From a checkpoint of a small autoregressive pixel model: activation gelu.
Rows from block 7 of a small autoregressive pixel model, named by matrix and row number. Rows with one number belong to one neuron. Each number is 500 + 25 x the weight over its row's rms, rounded and kept within 0 to 999. All counts start at 0. Numbers have three digits each.
After each neuron's rows are labels from the 100 images, of 14976, where the neuron reaches its highest value: "top examples" is what is common among them. Only what is clearly more common there than usual is listed. The data: cartoon faces.
# fc1: MLP up (model.blocks.7.mlp.fc1.weight, 1152x192), inputs 96-191
# fc2: MLP down (model.blocks.7.mlp.fc2.weight, 192x1152, transposed), outputs 96-191

fc1.540:508511508488511505460516505554522488476541518483490487478519496502499520502521496506520516460480497530498475495471512492511502521518523501529536537476515551511506462466450506520474512501517534506458500507477502428503482414494523495471536520492513470503536492499452485461493469516498486544
fc2.540:491474522493478493511500515501490494512477496514495524510448508492492486484498495507484502511503506502497501488365495476566520466464509488498480475501456469453498499518520482496551521498510469507494484466553517534556544541489468488509448486515475520508493496514550497527519503517507532471
top examples: green face

fc1.685:521474528479467480490472534440490469495468479467496477499504524518506497512515534523493524495478464527503486523526546529507512472490490512505517467478480494504506456509462498495503445471490511457493534509478529469519479474539464487523552500517478500532505456539494499495520488496542485463
fc2.685:532516488520506520503531513493521453532514494512493508505498480487487499518482501491536495512505515517509481486341483505551489505508509482475536495506444516457508482504502468517535493494495502524527450443513499530527503499496504513522422520525511509478484503503518503530492491525499501494
top examples: teal face; long hair; blue hair

fc1.1:489522486530496524521511504487472492508517487541482486494524519510503521469510510471461473464520503536507507520485517452489491502491446466509502547471513540565498496485507530524503518490519534510509502515500502505462496463493534461503462541508504512477450550464503487505537492514545509457
fc2.1:509522493469506426514527494506502521517477502479573513494525481525506495558499481503480505477513487514515513496426514535503519486468499498497525460532531475462513507499501492523517515527490487486466509515487499496517531494561498495517495495469505497505481490542502524510486509529419499521
top examples: green face; blue hair

fc1.241:509513481475541538444457454516493504496522494498487542500522514486526501506521494510495464513542483476484508506487496466502490457508486489499504469531512472555494520524541529518519485544505488491496474523484519554430490531510478513498522502525535538460506480473506520515493489451513491448
fc2.241:499494513518497476528514539504505516533484499497498499533464522481490515493467500511504501512488478523487525536465498532531455484511510474512508510525514538504513474477471502492473509477521556504483493487495503452563541504442484516540463488546471502554458507513449500460519537527500498569
top examples: purple face; green face; teal hair

fc1.669:524519525517502520493509511501462493475505505471544503482463500506478476506477511473441492480500476478477514497487510488511508507524504503490501450498473511462495528508505514439544498497482492452500516527480479500468478502481485498530513484537496485469525516509482468511493529449542481443
fc2.669:500481499514504485507527523503512486507496515500526499504487514496483502506519497522493489507523504514506504488322492480570477491434502476503499499518440513492508474503513471522515514487483490519485464465508493503569523511486501499521459502514479523520469505506517522511517466531491490516
top examples: teal face; purple hair; blue hair

fc1.650:480465481501528517488524567527511452516483470467488467536492505506477473495543552516516510529514516483560499478512467487484522506526493447525459488463521510533534541529502467502522520487510496513484509505515516502497453479549481502501497510466476568507445542504540445521516525494528503494
fc2.650:486490485490509482493514534499523492510477533490509508492491497502498494513503488504510494530493512494496513493321492483603512493474503458490516490505444512505517498489507479515524492508510500521486485435497482512572519496491499511518438505520513521498451514512528504510518507532511492496
top examples: pink face

fc1.269:511533462522522494507512507486514469562485510490513511583500477482491553503524546486468533497512494441519500419488451537482493514492532486489469505463511498533514551517522476523509556496514504473495471476483503548485477523524446496495437475512479522522463501494527529507490539529523484493
fc2.269:506496489499492488504511509489533481491490514488522490511492491497483507517503509498458511517515521497504480486314470472571502501493492458496497490494453506473515496513502488512572505492482501499508483456495500521552502508511485495489444503501505503487468480515527498514510509526474507498
top examples: purple face

fc1.260:481485531498465486493502532540490508491563475478517511485525507496479463561493486469517497498507509534456486487529513487513503511522480497497510497546488533433549493490482524502510501526473479500455497530491481519471493508446495453518522438466486488478506496513481484512496474464554521546
fc2.260:505500485487518536457479520448487451537469500494460485484437496492491508466487513506495495514484500474512525512477505480564525463492516535482479499488459508542482491486506497463463494484537543494466468486531503473461522497509506596482490507501513458511516532511502496485489518509526483490
top examples: pink face

fc1.648:530493473509476502474502486450463507505479515479474458478469472535544484482488494483476499527560477500502510459513511518508506475527455511504469491512480499473487473541489499508531446456549493501522508499484502567495511509491495507515541467486475454501505499484485549495460499456503504502
fc2.648:521503493486510481497495550516507507555482534506528524495500493485487481502501486537590499486475526508469524525420518466550506515468519476485519472496469506546517489456515474508499495459498538521483449471526485465505503519486541483503463496542511516489464520522500471505529508514512478533
top examples: looking right; orange face

fc1.638:529486531506524503477452490556497483468506501451484496517485542476496486515487498471520478469453458480493500488478491528537487513480510501501481568525529479566499497499492520504504490469484493493520509545500494466479521503479509507523501458514476516475477469473480538502459481473513484509
fc2.638:488492492492490495514540531485500512532484485517485500515490489506496492483502475507499492542486480511502502511385455480571479469474549503495516484519469523478489466493512474502542525475487496505497491429498492508571515494481464492509464513525507502500426526507467510514533526515510507507
top examples: purple face; teal hair

fc1.583:460484508524541529539537481494498424543464500522534496537496501520482542495489499495443502513530497529542519487527482487517516515509477517525502550452466499537509486504477473558484528495527526474505479445505498540479523479536459515517510484508483544471484475449507517500522529533508516528
fc2.583:497478492511506490484463516506475567493540485512514495469497496468528482483487483526509494500479465485499485518623542489423472473494492497460517487515540459524498515456498516487450484501500515528490513557511492450472499521488550507492521497495493482510578491526478507488508490509480477518
top examples: teal face

fc1.229:486518509508492522510506514510488497471495487502484457518459499542518463524483451524483464503506487530505536510525489496485490510519516483481463487478536545536530432484493541485491474482496456500494534539545474486544454491526467488495499517535502475519474492528492513513489472455466498496
fc2.229:505484492520507499493476495473511482513485513503501511508469489476514531496490504473479502514492506485483493480346504478533482487465512488522527515514496510499495463510494481525492505511495541487514481474450490509527531509497499513517444490471517511501519513478503468502485502533477507505
top examples: beard; orange hair; yellow hair

fc1.168:466496521519533492500538517497488501502510463546500466498521546554478531506467504494489500511518487546502496511480516520511532519497472469525491558500533513504521487488473484533509502469531539514509515465527508510477539462472513473519515529457485533464470541463560504490509473487503477528
fc2.168:497512506453471505525486491503515506507472504519522489465514508497514488469505482491399476480508477478491463483489501486441488473480496495489504493492516486475507476510522529515516469528468452503494503528484503470481526512544488513468501475487489461528550494531493509510495514494448526506
top examples: green face

fc1.358:484523486510465535477519480515515476502551494505504501517503539495496479494492510526517528534522514510550480499486521496495553483494481500565497495512475474541546526567489511524495526473564505517455510496490481513508485507465479480447529494479512538491449497449477463509521499517543516483
fc2.358:469497504509506488536485507481500480491461504531489489502518482465507497502494508499443506472511490509487486514390499507519460478510501467486530482533526516516474475454490513517534472476444501497487470535519486513508505517508457502521527529531458491540513516525485500502496514496452485561
top examples: teal face; teal hair

fc1.24:480493472513531547547476490470474504522466478535460498487445478479506473463491476532476493448472505501478492516501472502495490526508459496493484494531484503503472498518505539513494508553502471507557497525495529521512514483510512450536497512533528492492455502480509529522474500501481493459
fc2.24:543488489499511510494531506543503505482486528480545493545486509508521513509455508497500482548508489487531538551455546515522491512447516480512488521482511507499515527499517479509451461480471521481474524517488499492527521473524489529469480476460501489539483488497524486516495520459574490535
top examples: teal face

fc1.228:502497488519512534474516499491489508513498491480537509508464480497508554492516490475479482464482501472508507490497472510461472518483528496476465517477512548491495517502490467519527518506510500474483462482486465567493504463518469513497440491550469487533493505528508505505477478495473517543
fc2.228:516504484506477482509498495500514502507502501511519484499496469489474508518479518505460507508508508512497487483332472483566500503480471481502491490491478499471496474502502484521566491496488492496522487493492501518559493486511491504480458497494501485491464483501536489514511518518460503517
top examples: beard; blue hair

fc1.744:490479499483496497508510466469470508478482526525494524514522509534517508477521501545451484480545479481522515519538491451434545536491499484466500458495490528539473520526484497512498503501493533475536494470547499528497530519494455525476513507519533496550507480542496487545550549491500506503
fc2.744:540531507529520502521497521555500492507503506473487500496510472471557491500475483500521525531485488502478516497437500582510457528476499520558507527516471500458530497512500481509473490520519500550494493499487487487533486504499516502545478515488493496514512484466510487497452486504537501515
top examples: green face

fc1.35:479518531475477489478492516489487502465500467468484485570489514535494542531463499491496451520528484474459485504512467490510451500500516467488494497495531505517503503474488512502523489506486477473518501477466467517492480558495502553502504500547503561482490498461527501500506526512470511464
fc2.35:506530498501506496508523504474499504519492478514514518474501488492502478500520483508488504522504528535487503485411482525516502467467523479527541512512497532478523487472441480532496550433478480471466518477514491520535502533496491500509487524503492475489462502539515481488505547554472479505
top examples: beard; brown hair

fc1.294:469491517531533491513501561503503479483514503535502541469534512505484552497468498470537518486513496549496444527533513500488514516489497501531503510502468559462529496478481516474521453543526510519489501495522474571486514477515544494524461456510500520517443509517484475496519472495535455495
fc2.294:495550496486488478478512488489523447479489474500494483505525522519496499517523494520484493512507570518502508514440473514521513485517498497478472492496546511486495536499476512524533529489515461515495512480493527499530503478518494507494456508483476475491522477529520529492488500486499496482
top examples: purple face

fc1.361:497508473491537525508476455500474482511495507496489505469552531510507521455542484520471489498521472518494507490523451445501534515477469539481548503490472485511455502474488494521456495534542568499509518439496523537484516490541511504490519509511504502491517493503486521537497497492481521490
fc2.361:489502506489507476519502564505533508481478506497498487520497509490500470486480453511502488502491545506518489515370537550581455484517502457490487517549486526527527536493487488509515508479492450510476484537508505490538515476467512502492445511512490495543493496504478491532507483510503485559
top examples: green face; long hair

fc1.598:500509495517474530519495534546524505450486482525546504475484500512523545508515503484494524483497521555519482517514506539512498561503516500505518504459469489459502460510483481508473505491506518451453543456504510500474517511476543478484469516478456501493504499534515515524501473516526492507
fc2.598:488458470490466464485477503508503487540520529519494514522466487529488480514476486535492506505493515484451463477424498458568461490505512460500510521496492486545526490445533486539537468465531499504518492483499515498556539479525479492513457473497474488496469454534528487501533500513454485498
top examples: green face; yellow hair

fc1.766:503501522471458487465541527468473496503480519554517527534492513504521518496462516470497473518513508454490530460504557504454493512452485481485495477502522510460489518497530526529498507492454509488477459512513497496487534511485437526490486466511520514500521466473508480494489503459553487545
fc2.766:484514523496517506520488515550466491526506491469453503457507499474526469509507526514497539519495469506501537533542516480496517488561458550465453492471455507517503470493474482491477480521508517526501546517518530506491484511458502494511542488530504476555538514468459524548503497520524514470
top examples: looking right; red hair

fc1.16:463486480480509530509481476476495452522448518514503535499521510497506514477509505519466487489523501525512500494565487466477524521475470513492513494493477490540480488503450454527473523494520525457534487477508489554513522502543472544480520482533528542498488430501513502544496525510498502486
fc2.16:517458534529502485539455564531509543491545475488508482484493484487527478503469501516510532510498458507480511517575552529486471474512501508481501480489510483507512519471509533506418466489501503549471496536535508472496488478472532531511530494476477471528567527475474507499510504516515480528
top examples: green face

fc1.527:544503515504521491532503496496477489481527501493532507505516527540492499490499496526499494474450503505500480492529486505492464493543524475561515512495493483511505466426490497477491561459510482538515503516504462450475476442498522495476529513495486499473480483510484511447530521511480480490
fc2.527:458500503499491517469488442502547516519483507488514488508462446448494477526503490489479516515546492510477521507399519515530540508455501541498522488500495490486491482535501495539497460533483501501498482491473493524547555526503485484523454500497530520522469522454541488496483495481486497513
top examples: purple face

fc1.736:506510535479495453498524517438530521528475468471520526534492477507511511495473499536501494545475503523482531466502494499502503523485522516531460491499522471586473487488500484531487476517517471463517481507509445478516516481501534489475512517516513443555489481487518485489466519475503476489
fc2.736:479487479527472552488514487495513489479466526502511468487487486487458491473490506490472530483512503506523481487400522521569506484498504479492539479505526503454522485500508489508515519511434496498477503520478504500470504501496469519511509521499495511472462513522502510502515511549466516533
top examples: beard; teal hair

fc1.642:468513464489507481473505507488512499530519484557523504509478516501497484512522481503499496547532538468539486500476471508488511514470471437525501501513503486513535521477533479526504558532505546526522476465574477530498514478502505482533514523477510536506521511470519520488457488516468463506
fc2.642:478497510504494503501456498501482522486517503515490483496502519483493505489492496492444493480499478512476498505651524522421491498511492528506488501515560489535496526498498525497468484500498501488501518604484517460438504508483501506468561494483491489523544494503490498499499510480475503530
top examples: teal face; moustache; red hair

fc1.689:526521532541479506464486477462509458540488493517526485517500490475501452508491497440494502504500504495525538543521547522501493467512497489481491493500482467493518489503488530502465524539492497474491515477477516484475495485541458494540488507539489536477515460499512489496509489530534487516
fc2.689:552526497502507518517506484521484523507531491497484517491503501513502506500498491505561484485501481483479521488687489495401514521498489509516482510503512509498494470507507506497448512494512502494515497513500496482452462515513536501527543508528505490475508534480496473515508494485521511476
top examples: teal face